A small contrastive image-text model, trained from scratch.
Model: 64-pixel images, text encoder norm layernorm.
Data: trained on rendered landscapes of hills, water and sky, 145000 training examples.
Rows from block 4 of the image encoder of a small contrastive image-text model, named by matrix and row number. Rows with one number belong to one neuron. Each number is 50 + 12 x the weight over its row's rms, rounded and kept within 0 to 99. All counts start at 0.
After each neuron's rows are labels from the 100 images, of 14976, where the neuron reaches its largest size: "responds to" is what is common among them; "lies over" is the class under the peak. Only what is clearly more common there than usual is listed. The data: rendered landscapes of hills, water and sky. In brackets: how many of the 100, against the usual share in percent.
# u: gMLP up (value half) (encoder.blocks.4.mixer.u.weight, 384x256), inputs 192-255
# v: gMLP up (gate half) (encoder.blocks.4.mixer.v.weight, 384x256), inputs 192-255
# out: gMLP down (encoder.blocks.4.mixer.out.weight, 256x384, transposed), outputs 192-255

u.71:40 68 56 41 40 78 47 77 47 45 62 36 63 61 41 38 37 38 56 38 69 44 55 48 57 52 54 44 52 38 79 68 58 43 59 46 67 48 41 60 49 51 61 27 62 81 41 32 58 66 49 36 58 66 28 69 56 52 46 49 62 54 55 53
v.71:53 40 50 43 43 35 29 63 64 39 69 68 54 65 43 33 34 49 59 64 50 74 32 57 40 33 55 63 58 40 44 49 47 69 40 39 59 62 60 52 44 65 65 53 53 65 41 62 55 51 56 38 69 39 37 39 52 58 46 34 51 60 53 45
out.71:56 51 43 58 43 49 39 58 46 55 42 29 52 62 40 29 40 46 54 56 52 56 34 44 41 50 76 47 63 46 65 59 53 55 45 44 47 72 66 49 30 79 50 51 46 62 26 75 45 65 46 38 50 70 40 49 43 69 47 47 58 53 49 44
responds to: dark volcanic rock (86 vs 14)
lies over: steep ground (72 vs 14.7)

u.269:56 66 64 68 53 41 47 33 62 65 44 46 47 47 35 69 17 39 40 47 41 39 36 43 50 44 34 57 44 48 46 54 38 45 46 56 55 43 54 64 43 47 44 58 42 50 53 69 32 37 42 54 26 39 67 37 61 44 56 37 72 43 56 46
v.269:38 38 50 53 58 41 45 40 44 43 63 44 39 57 40 14 43 29 62 52 37 47 54 58 53 47 48 60 64 49 42 54 75 59 45 36 65 44 67 49 41 39 45 44 60 57 54 54 51 57 53 48 46 50 48 42 52 48 39 37 46 13 44 44
out.269:59 70 36 45 63 55 52 58 39 54 48 70 52 49 34 69 48 33 56 66 35 55 19 33 60 33 48 57 39 75 48 51 40 39 45 44 36 40 43 51 59 71 37 40 74 55 58 82 45 72 39 55 58 54 60 51 37 43 54 69 32 28 40 64
responds to: overcast (99 vs 24.5); clouds (99 vs 61.5); fog (76 vs 29.5); water (76 vs 44.3)
lies over: sky (96 vs 47.2)

u.241:47 69 58 50 50 69 57 71 48 71 53 39 49 42 44 62 64 60 59 50 47 63 66 44 51 77 42 45 31 34 64 65 46 47 66 49 33 41 47 60 44 55 51 48 64 50 48 56 34 60 90 49 60 55 44 50 48 27 52 58 56 50 57 47
v.241:65 61 47 45 57 62 39 43 46 60 58 52 43 55 52 81 26 39 35 58 72 52 42 68 25 70 34 63 52 48 33 35 41 53 47 54 09 58 50 44 60 42 44 53 44 49 66 50 45 36 44 57 60 38 49 32 42 35 64 65 56 60 44 48
out.241:52 71 44 49 45 50 35 65 54 50 33 43 64 34 49 41 61 55 25 38 41 62 62 58 24 33 39 54 37 24 60 62 33 68 36 62 47 47 64 42 35 54 53 61 65 66 42 27 58 47 58 43 62 51 63 64 66 40 42 55 34 70 65 47
responds to: dark volcanic rock (62 vs 14); noon (56 vs 25.3); sun or moon in view (25 vs 8.6)
lies over: steep ground (34 vs 14.7)

u.110:61 25 57 56 53 67 50 68 38 36 48 30 49 55 31 63 32 43 54 49 55 45 60 41 69 62 72 43 34 49 36 44 61 62 61 53 44 60 46 34 66 68 50 49 38 42 55 87 49 29 51 57 55 43 41 66 49 59 67 47 70 48 47 51
v.110:51 33 57 52 64 55 50 41 62 60 38 48 54 45 32 57 23 26 43 59 64 37 43 62 39 66 30 50 69 46 49 60 36 49 52 50 39 47 43 48 38 46 67 41 24 39 43 57 24 45 57 58 40 30 49 37 53 38 69 46 85 57 43 46
out.110:48 34 58 48 48 48 45 65 30 65 17 65 52 53 62 51 64 42 50 30 47 60 66 37 66 42 46 42 61 43 43 34 66 54 37 47 49 45 38 42 34 58 63 52 60 50 50 39 63 56 18 52 67 52 37 65 50 56 42 45 42 57 59 54
responds to: overcast (84 vs 24.5)
lies over: sky (100 vs 47.2)

u.177:45 61 55 52 38 43 37 56 60 44 53 56 35 34 59 54 53 64 57 35 51 49 48 30 43 64 43 38 38 39 60 64 43 36 43 48 50 36 49 25 26 83 38 36 46 58 53 59 11 54 61 56 52 48 61 64 64 49 66 50 37 30 65 40
v.177:51 35 38 50 75 53 51 38 50 34 69 63 46 53 41 66 45 36 48 48 59 42 40 45 40 74 35 66 50 72 30 44 51 36 37 52 34 45 32 60 49 57 42 55 23 42 70 55 34 15 53 68 37 48 60 32 61 41 45 45 67 33 42 64
out.177:57 64 54 36 44 56 44 65 49 40 34 46 37 52 40 27 42 19 56 43 49 40 37 51 46 48 53 59 77 65 56 36 34 59 45 47 53 45 67 43 47 58 51 43 61 44 52 49 41 59 47 41 37 50 48 45 44 81 51 44 39 44 54 53
responds to: night (95 vs 24.8); water (86 vs 44.3); desert dunes (46 vs 14.5)
lies over: water (30 vs 7.6)

u.43:56 63 56 38 26 48 43 37 26 63 39 49 44 61 42 57 53 37 29 33 48 71 44 23 43 53 61 54 60 31 56 74 49 37 45 48 48 51 47 49 46 54 63 51 54 56 61 57 45 49 60 54 77 55 48 60 64 40 75 36 38 43 68 46
v.43:49 51 36 53 64 67 43 46 44 55 64 64 23 60 54 57 48 47 41 46 74 47 63 56 41 69 65 40 46 63 40 42 53 49 53 53 27 70 50 52 59 56 69 56 42 33 68 27 51 25 46 69 72 45 46 28 43 49 55 55 62 52 53 63
out.43:67 55 47 52 32 57 53 53 59 41 52 50 41 38 49 58 67 86 56 45 50 71 64 55 49 56 47 41 49 38 65 42 41 49 51 37 45 54 60 53 69 56 75 53 32 38 60 38 31 50 51 49 58 45 21 71 47 78 66 59 47 55 41 49
responds to: water (79 vs 44.3); noon (53 vs 25.3); green hills (32 vs 14.3)
lies over: water (60 vs 7.6)

u.292:77 38 71 60 62 48 50 78 65 47 48 41 47 46 54 61 53 74 57 40 52 62 67 33 44 47 48 56 41 54 55 48 40 50 50 49 48 64 39 22 41 53 67 47 54 64 59 48 32 57 67 65 66 61 52 29 55 46 68 52 57 64 46 47
v.292:36 58 46 28 38 34 60 44 63 37 67 44 62 72 49 22 39 39 54 45 48 66 50 53 61 50 75 56 60 56 55 55 56 54 61 49 74 61 63 55 49 54 59 45 60 80 39 52 64 64 42 44 37 62 40 58 47 56 39 43 46 40 37 46
out.292:46 61 26 48 55 38 27 36 54 29 38 61 29 49 62 30 67 52 26 59 27 56 62 52 47 44 53 51 45 45 44 62 52 62 34 52 71 59 81 45 47 41 64 58 38 50 64 42 38 40 69 51 44 51 55 47 47 50 60 31 42 41 64 48
responds to: dark volcanic rock (62 vs 14); noon (60 vs 25.3)
lies over: sky (78 vs 47.2)

u.308:59 54 57 34 58 57 50 69 51 36 59 63 34 49 57 44 60 55 43 46 56 62 60 39 55 45 47 33 60 40 63 45 54 60 31 54 54 52 31 53 44 55 81 55 55 57 56 49 58 39 70 40 77 31 37 72 69 64 56 25 57 50 47 19
v.308:52 60 55 32 52 58 49 53 52 53 37 41 58 68 21 47 30 57 47 44 54 65 40 60 59 41 57 65 67 65 61 49 37 55 50 52 41 43 54 40 55 51 62 56 45 54 42 60 69 48 45 36 63 52 67 62 44 51 31 53 41 65 46 49
out.308:62 42 55 76 55 46 48 60 85 54 59 48 38 50 53 42 30 60 52 39 42 44 44 62 39 46 49 41 70 35 60 64 54 39 56 46 65 76 55 39 49 34 53 58 46 41 37 46 31 39 55 55 78 40 31 53 52 53 54 44 71 67 54 39
responds to: dark volcanic rock (43 vs 14)
lies over: steep ground (53 vs 14.7)

u.283:46 67 55 52 27 54 35 61 54 49 71 42 51 50 47 51 40 25 29 44 45 41 51 43 50 54 35 55 41 22 54 98 48 41 61 36 69 54 46 61 47 60 36 48 57 62 44 46 45 51 65 53 37 36 36 52 50 39 52 37 72 62 53 45
v.283:77 62 54 26 62 55 38 56 49 51 43 23 62 62 44 48 38 42 45 47 44 41 68 47 58 43 48 54 50 56 33 55 62 65 55 57 50 73 37 40 42 58 43 56 75 74 48 52 34 42 53 33 54 58 38 51 47 62 43 33 42 44 65 49
out.283:61 38 56 48 63 47 65 42 55 49 74 43 64 59 38 52 70 34 75 45 68 31 13 39 44 45 56 26 78 62 41 52 67 45 53 49 46 64 46 54 60 37 43 40 77 36 30 55 41 47 42 48 46 48 45 51 71 61 56 41 58 31 46 48
responds to: dark volcanic rock (51 vs 14)
lies over: steep ground (53 vs 14.7)

u.77:49 47 51 42 58 56 40 76 52 47 64 34 25 51 36 44 58 53 53 50 67 45 50 52 36 48 51 79 62 39 60 55 25 62 46 45 46 46 61 38 65 79 77 43 62 50 63 75 37 27 56 36 40 34 35 52 58 48 52 41 54 50 58 42
v.77:36 43 51 71 63 35 53 34 47 42 52 71 42 46 52 34 47 51 32 43 49 34 40 46 52 69 49 46 61 60 43 45 56 38 47 59 48 36 49 61 52 46 46 31 31 33 73 38 29 47 43 65 41 27 44 34 59 47 78 43 86 36 33 45
out.77:63 48 69 48 44 58 65 82 72 46 35 49 67 43 51 45 66 52 54 26 54 38 45 48 86 57 31 49 69 46 54 41 32 51 44 46 51 40 62 55 37 50 70 60 52 51 51 50 42 41 43 71 40 60 58 48 73 66 58 59 42 48 46 58
responds to: overcast (53 vs 24.5)
lies over: sky (93 vs 47.2)

u.212:58 45 52 51 65 57 50 79 72 36 58 49 49 58 48 61 39 51 51 47 43 61 47 42 52 40 51 52 58 45 56 63 52 59 50 58 42 65 37 35 54 56 70 60 62 65 54 59 46 42 78 30 66 60 55 55 43 76 50 38 41 57 67 43
v.212:53 51 66 70 44 65 57 42 60 68 45 31 50 38 41 59 40 45 35 49 76 41 63 76 40 62 19 48 59 42 53 52 55 31 54 51 30 44 52 35 30 49 56 49 39 41 48 53 35 55 46 52 54 40 50 46 59 37 72 55 79 66 34 45
out.212:60 60 54 44 60 56 38 41 33 33 59 48 36 39 48 57 59 49 47 67 51 58 65 60 41 54 58 53 35 69 48 38 65 64 60 42 57 49 26 37 69 66 47 47 56 46 65 56 32 42 42 49 55 66 38 66 48 82 64 33 32 35 76 53
responds to: dark volcanic rock (34 vs 14)
lies over: steep ground (38 vs 14.7)

u.123:55 51 59 60 34 55 55 68 51 72 32 28 29 54 35 76 51 54 51 59 62 60 62 44 70 51 58 47 39 47 55 58 43 47 54 55 58 57 53 58 31 58 58 50 68 26 64 45 36 55 49 43 51 55 69 73 48 65 53 68 62 57 78 39
v.123:43 79 58 44 34 51 48 64 60 41 45 35 70 65 51 41 50 45 32 43 47 60 67 62 48 42 58 55 37 46 37 56 62 54 51 60 67 66 54 41 41 62 39 59 65 80 42 46 67 59 42 36 44 85 51 67 44 48 43 48 32 48 59 39
out.123:37 58 55 56 34 53 56 59 59 64 49 48 74 58 45 62 50 69 46 45 70 56 38 60 49 58 45 61 66 55 43 53 29 52 53 53 36 60 63 45 25 37 58 65 60 54 36 38 66 64 28 40 41 33 88 32 39 45 43 49 43 50 38 40
responds to: night (94 vs 24.8); sun or moon in view (45 vs 8.6); dark volcanic rock (41 vs 14)
lies over: sky (93 vs 47.2)

u.46:45 37 52 51 47 50 24 65 54 47 39 45 39 46 41 41 27 44 51 42 46 58 44 49 50 58 46 63 74 40 69 78 46 47 38 60 55 46 45 36 52 58 47 45 50 66 53 48 59 61 44 41 39 59 36 38 49 49 36 54 41 58 51 51
v.46:42 61 20 53 38 29 39 43 59 48 85 61 63 49 51 45 29 47 31 59 38 41 51 56 40 36 53 66 26 38 20 61 53 41 44 57 49 63 52 63 61 35 28 73 44 65 59 50 72 55 63 33 55 53 52 34 38 29 54 52 46 51 45 57
out.46:45 33 49 64 46 56 42 40 36 60 79 38 62 58 55 55 18 48 43 44 67 48 39 53 28 51 55 47 41 46 38 49 58 54 42 41 49 59 36 61 39 51 43 44 46 71 40 39 53 63 43 41 53 68 44 55 37 66 51 55 83 62 44 46
responds to: dark volcanic rock (38 vs 14)
lies over: gentle ground (65 vs 27.9); steep ground (35 vs 14.7)

u.190:43 76 54 61 48 39 43 66 50 34 38 63 22 46 49 44 62 41 66 54 70 48 40 32 50 55 63 14 36 29 50 60 40 30 50 43 55 33 60 71 20 59 39 41 68 48 63 47 34 72 63 61 61 58 48 60 62 66 57 40 57 43 41 42
v.190:59 43 29 41 54 58 37 40 37 49 65 62 30 84 54 50 39 39 44 50 49 46 46 57 48 75 58 53 46 56 44 49 24 63 40 40 30 59 56 54 62 59 64 56 39 35 64 61 40 36 39 55 37 61 61 39 41 41 68 60 47 45 59 64
out.190:45 56 38 41 63 43 32 49 49 48 51 65 20 65 56 38 53 54 62 56 50 35 42 46 41 45 69 43 48 61 57 56 33 66 45 41 34 43 74 42 59 56 54 53 52 55 57 67 37 61 49 45 53 58 47 62 47 68 62 62 26 40 35 52
responds to: water (87 vs 44.3); night (81 vs 24.8); desert dunes (48 vs 14.5)
lies over: water (54 vs 7.6)